From a checkpoint of a small image classifier: 40-pixel images, trained on numbers of one to four digits printed on busy colour backdrops.
Rows from block 7 of a small image classifier, named by matrix and row number. Rows with one number belong to one channel. Each number is 128 + 32 x the weight over its row's rms, rounded and kept within 0 to 255. All counts start at 0. Numbers have three digits each.
After each channel's rows are labels from the 100 images, of 14848, where the channel reaches its highest value: "peak on" is the class under the peak; "top examples" is what is common among them. Only what is clearly more common there than usual is listed. The data: numbers of one to four digits printed on busy colour backdrops. In brackets: how many of the 100.
# convs0: first 3x3 conv (model.blocks.7.convs.0.weight, 128x128x3x3, standardized in use, each kernel summed), inputs 0-127
# convs1: second 3x3 conv (model.blocks.7.convs.1.weight, 128x128x3x3, standardized in use, transposed, each kernel summed), outputs 0-127

convs0.122:083110150125112123108160136123134114140093148109105133125141171171139134102150194122151139128151075106072122138135144145132127160157139101111079116120156090155100134118144128113164143120142069112133113085189142070072080245054168035116145123067135155114157069124120059214147150141125140154142169096130149109070125131106129089161135123144158091162120126092173173124125110123138141098089
convs1.122:121133121180104097086123125108127132100065125138144144078138114141083175092112168083162116170139102123133074161117144124117198146139066141148162059125148143098106165071156152112086104124065119052136112124187137197164060179173096100115117072136128107121120088171158176120155094149106119092095099125111141148137161211100125117139188109169118124165133110133117082150106148155164119126090
peak on: digit 6 (49)
top examples: the digit 6 (99); first digit: 6 (69); last digit: 6 (56); red ink (28)

convs0.49:054133158186120123122127136006144182126106115095127097129121126131178120138133154161099078087119123132120144135174139118155110138107073165131098172138120140118131115099029113116132137185144106048168147122151157154130149102094154088188154093115138151170074085121148164126141142129137149157174171161102073141052131101175146082100098175140126112143180136143111120145094113109107132103167
convs1.49:112167106111153149134147151053111135176122114117154101128138102146251086114093070151091119121081146136083135127096114123128110136154100181134120089083148143113149114108140165129132126141122106124171100147136145089137161100160125084136146147146185091118133149067110099152138135135165158119127171122118139093091082107186121160058105133157215184106167182054062134123166164096168122115118
peak on: digit 9 (25)
top examples: the digit 9 (76); last digit: 9 (54); first digit: 9 (52)

convs0.22:121114137119117131151119121173103124131131142156121141089115111112185109137156176125168102139150140122123092134128102072169181157165109123121145123118179111072098171068163163116148116107185000161131129131150172139110135176105160096124153095149087104133097096151132123125128189165087084182129159106079181133068144112090137088126130130110028109157173139120155128116062124145160133100141
convs1.22:134084116129090111091128110099127097181148142136111068178123095139145144174093138147154147183108143089113129144131111103122142102174119104137160153153158143112129116075114174011129133092110154104171118126131165065153108130133140137122170044117114153119067123085079145164103128131128124150119139119115207145087119145159106124125105083174191117138201038145140138158070150111138119068143
peak on: digit 2 (37)
top examples: the digit 2 (91); first digit: 2 (63); last digit: 2 (46)

convs0.84:103129179134138099094107131101134194158147147164120144130187116125124119185150079085113102136149103160119186120155144175109160181151118079026154096108099081131114129123155144147149108150084109172147121146149138113107138122070149147130131045101077097123178053123125110168147160120116135131137150071173121116047172149107139139124062107121158109141124181162083133145142061136085099101127
convs1.84:161155144149114105108164134134116122126125119152125114209112068150141126159181104080148197131112149083126101054123147134130136160139153129118119111109124056120160138143181103146189141134107084118184119121078122077159171109079150183135076177194103107151142066076116128045116099125112216114100151091157134143125110103132136139143148123159115143134086129090093145090118062122127120184154
peak on: digit 8 (57)
top examples: the digit 8 (100); last digit: 8 (76); first digit: 8 (64)

convs0.8:104107118126117114135098118167135141141155139071104151119120136135086151125129081116211071108146107061171119149082172140155171117138068118109119144099108096141097135129166133158172110134161068131156101157170125129208030185117127190112105092122134116137135195178080102185158159117106097111139164079151104102049146123146113096135115074100172098130125126171086136110090151141106121124116
convs1.8:113127120068113142147152125093114153167155135154146099123097060152221100123150127172150108119159105155145137146133075084103121105162107182099175092082131104154102058128135202131097103157137149136150071092104125108112168086160082137196159139088137088113052220091133113169139103180140187121177117085128127111127165143165142135097128125124133122145187167141094116137124155114102119119095
peak on: digit 4 (63)
top examples: the digit 4 (100); first digit: 4 (68); last digit: 4 (59)

convs0.82:102101176149123094146129129140101102192137147162113124139128130090106192119155160170136169110088086137124166152148165173104195115126086131118130079103139147168160139110095127108120136102160102107077074156169139096080108175048126090179129096139091144121105099176150163186116135121123110139134174147106133093079160084132178105091188043080151140089098175147097137136104120179083091125162
convs1.82:134154125169131180063146179089159101184140131167136117160112121087079124071136101097154160086139161048124123154110070178112101193074152062119098117149123135074122136090193095072159097123151100107114149149131141097147124161107146152121090105154161143121131117091113116155131117152163103086094127177126120099073141143112160184128192085134121149117118188051172151134136113155158110147158
peak on: digit 8 (32)
top examples: the digit 8 (71); last digit: 8 (56); first digit: 8 (49); first digit: 7 (27)

convs0.111:099110132095118155133094167156155147136110124077158140105134130147153108158068117107163116140151130150093127169128175171127094174193115119157098149120092134095154110139122118103123137054093016122132147136160087121156105140122139137155158129073152116136127099147128200077102118160161157132133082133128174175059115113170120025125155129155059102141093072147193139132101107153132130178167
convs1.111:092149135155114144101135182156108148136054132165115166129132142109133142168115131067143144118175101113132142168093145175089119124095101135146157124108128109134144132132174119138120100107157046165098133147072135097091140060124131090190063102197065156083117111154163147119094099203131094165072130141125188124132101135141120135115073158129127164098077147158089127172115080123077070066140
peak on: digit 6 (36)
top examples: length: four (87); the digit 6 (83); last digit: 6 (46); first digit: 6 (33)

convs0.29:085160126139168150127105124146205139098060130093154105109161162148155116158043139136105088124194095171078135102137141118114081167170116134150148146135063116141141140132215096093149150102132084110113103122137162155168084120128159135166072149101160185108067113152155136106122063121148160154133131114148113169111137144099158026085138090141054079119128099125123141130111152124097118125107
convs1.29:124128143153144151090139067162128147114093094158041129133125137182119134159124096122140127094124122112078148120055133075119130093108078151161125149125149116179116108113149143109134117183134060169168164163141167149098126086103132106141031152144043136134112107137161178200103104105121083128113118156195087113171110091192130134117098114143120159155174075161107137115154099120109069162120
peak on: digit 6 (44)
top examples: the digit 6 (94); first digit: 6 (70); length: four (62); last digit: 6 (38)

convs0.53:149133125088119086130113175150128189104113128104130149134134087150124149152133088121121088125147167177142168099119124084155160120088091076100138124098055069157092091108151143116128094130192076164134154121163114125106101106111120182109115027193129124148120134157139122195126174143149192158103078061146085093055155109078123135133131139110144135124066167165122136110158170071158120109120
convs1.53:101117106135135143108149150147130160189145140134129128204100103180155111174158134112112182092124135136140136066095173122136127077157164198128113092051109099072197144156128178158154103151111125124215111132105115127149175100150153144121149131164204123104144093103151119084122099085106162099174083108102130115121112104160142125086111103159174154070134130118120162075124103066092174180130
peak on: digit 3 (41)
top examples: the digit 3 (76); last digit: 3 (50); first digit: 3 (39); red ink (37)

convs0.117:129139150175144115104141145093146117141177120120100115100099108095036179121157059109178146131156118114118151109134145143147168179160081097098140122081105160169130113123129114109139101081130057147104110140132170118224070124082117107083160112130109129141103227139146140147139123098118085151153157155116112153042124140170139106112107055128156141135155082137091142115099117157053136163159
convs1.117:117102115120105167160138146151124135177115125149113128120122108118196098163139134076140116069146139172127096130131085110085104099148121143116142050152126098164173096111118143157136145178102145125194051105102135188117118123193068103187134117130159099112131196117124075180150155117121168102157133137114135119129166133147096095080093224075121109111166159103112093152180140081058104158138
peak on: digit 4 (31)
top examples: the digit 4 (73); last digit: 4 (55); first digit: 4 (36); yellow ink (33)

convs0.91:157111178105114149158128108155148117087129152129091105095108159121152093075104225115155154113149152132130116110168146088133140140102157159131164134082177136146091151078184162103136092119144064147124137141183137077106138159084111029147118095114133107112182108175113132154138166128162083089126190141118163093074160144141114065151152079066116082168135082071164124106097118112161142108133
convs1.91:066135134078111113062131129104146107097106147145102084085113115100133137125125120150095133182100129113074100168159083169177141136165052136134115173171143170110113153051112148069142151103096158085108112121166151044119143185175188106072123084143118136106085141086145178127155086155192112117081152139108105161110119138139121125124146098141128139115150068148137067162098150184152113116105
peak on: digit 2 (41)
top examples: the digit 2 (89); last digit: 2 (64); first digit: 2 (45)

convs0.60:134133128176154194162156152201106088109053118113153095114156142127105166127117124168124138085111143157115115152109116083084115180133128103072111183077099125109135126104080188113136115107138068117103125137195116141121181109052117130119110102129120117155105216145164155121152090133124150070132143096159089119046135118097108114134107104120230139088140078149126152108095141136094139126171
convs1.60:137124118138111184160135184154142132156158131112118124091163184152083086149102094086158159100159179177154158145114126136125113136162141129119098019183125145112179140120059126186153135127098116134122075177138109145092156150109123081154185129104081112108164220156164088152130149151140089158162121133107138115118175120135141108133100177104154124129188111110123107110151208070093121177146
peak on: digit 4 (46)
top examples: the digit 4 (97); last digit: 4 (71); first digit: 4 (66); red ink (29)

convs0.99:125112105078146126134136133093128098099077129120166125132140174136112108108108167082151146126092161111103180105130143143096159174096129090060123135102070150172177110122106190113148112074086116143129121156183116085121143132064117077116150108159147140142195097194140142168158178168159162126089150143091106126028112131121170087163144086128190062126111087160087130116154110125151076160144
convs1.99:129167125143156124079139125121136120126136156152121176158133127126071168117131101121112092118172175113125067095142166168146170163088145128093069163143103181124125164154133089161178105104130131091103111142096118100121072174097115156056103155144207129142213140133152105126143095138111124110088122146099128142156132105103123156178197144161087132111026111164135104117176096212107141181120
peak on: digit 9 (28)
top examples: the digit 9 (75); last digit: 9 (48); first digit: 9 (33); red ink (27)

convs0.48:128124151163153091221176152137141128132138137123132141133164153136157148110124105111151073086159166127098138063075176101091161125165081071083151060154141040166127095110090115148140128087113072177143141116163133095143123124106165126134110037150089118146164103115121118184161137141105077159143153151159110100057148152121151132092091131155089101155137124107136171113150183117179119085128
convs1.48:109163142131147108115085079161107095059177140118144108141129119184113137131114136147117163083111086115147154073087150101161162187128128139193117173117160090108053132128150114163126150172153147172107140091155127204162143081122142133110162113122061136110045044146119157066104097153126116142104131093105076116148182159058144139119180126107160124103103114134164143139118156104138123190103
peak on: digit 5 (29)
top examples: the digit 5 (76); last digit: 5 (45); first digit: 5 (36)

convs0.58:108128115140125065178126123102169101192142110142080132100129106148127118155199148120113141115118085184114151096132129140159156166140085109205179082093074142159129097124091057159110123138124095171133096126173133109158111136092119166134042119171151136157162124131158114135097085124099094122152159105151144113055112173060145057136062114139190117155120097182131127132159147121156139105175
convs1.58:170099155119098111150120160131130123133139102116111053095154097116124151101187085152184119139123115128190105222133163107133149122153113066157114067197108125156155115133116161163102112139111144076126168147137102169109181143171124112133183135132202107166153180097075101107120159121115140100169116166103177135127132155157101150149101129175063121148109113132147103054100183141079121191115
peak on: digit 7 (34)
top examples: the digit 7 (100); first digit: 7 (77); length: two (52); last digit: 7 (47)

convs0.76:161153091141156115141195135131145157138144106067124121154166152157114149185088167102158109095108117171099113130143129153127115087181094123122091099133165113147169131148091127134104104092092108153188132141145097057120104144101088051152127129102160126143179047163136083134158143095121104125110163185170100148063108157131145054135121130149161012125177122157152123098101156143165096141127
convs1.76:140162136108135151080103136088091150097044110111083111105144139204090144124112095115153096147145084183126084157120151177167194149105077102157096133113136164163087148168162174140117102154118069074140100147077139121104121174117098104055100122156076100121081129098144090111173113121093109097114191122107158124165158115122104190145153078148102166114135164160139082110137099154132190120099
peak on: digit 5 (28)
top examples: length: four (60); the digit 5 (55); last digit: 5 (41); red ink (33)

convs0.50:124132131144131141054210117104111103113127129132144196151138132125106145108136120120176124113161095124083088124135145142158187150132151153091152167129102123181105095122116141150118098112131128216158133196138132115081127065085113129046142177121118117118128175103121133130121098115153169048074154165175055122044077147074125130134113146120168068148126091155120131135120138156112148174081
convs1.50:128174124162104120098119117173113112098046106183148113102127135181115142127107114134108081155085127128084137095089104158138106082141067074133103151064195198137166126167115121126141105171128091068126119141121142112141160070113118150120102128191046134109098106140130158132136109117153099166106161084188102112132129111172132150143201134094101137142134108132132125129094094230189105160148
peak on: digit 7 (43)
top examples: the digit 7 (66); last digit: 7 (62); length: two (51); first digit: 7 (30)

convs0.23:053124128133131077134115106112158070118151133118138125133157128161111155132145162202129104126125101116118132072163137205137197146131071138107144068126143063175140104109075103122125131072152057143124151115159132128063086157095149127084180106161134151096105091105080103204134137091056104125096126158129071156091152132152157128113169164112166114150140177081089106117136108138145133085092
convs1.23:112143094183140128097167140138123122150077105202143115100129118137135088105080166082152098111119072126166175074091145136104157106079095163087191110109126126106169153062137126138096151128150138094048108101156113155121114075160102149168119163109100096090091089105179096149118078109146158117157112054159146084151117152149100075115135175102194113159104093116089143104087142146139071163149
peak on: digit 9 (25)
top examples: the digit 9 (62); last digit: 9 (49); first digit: 9 (47); red ink (32)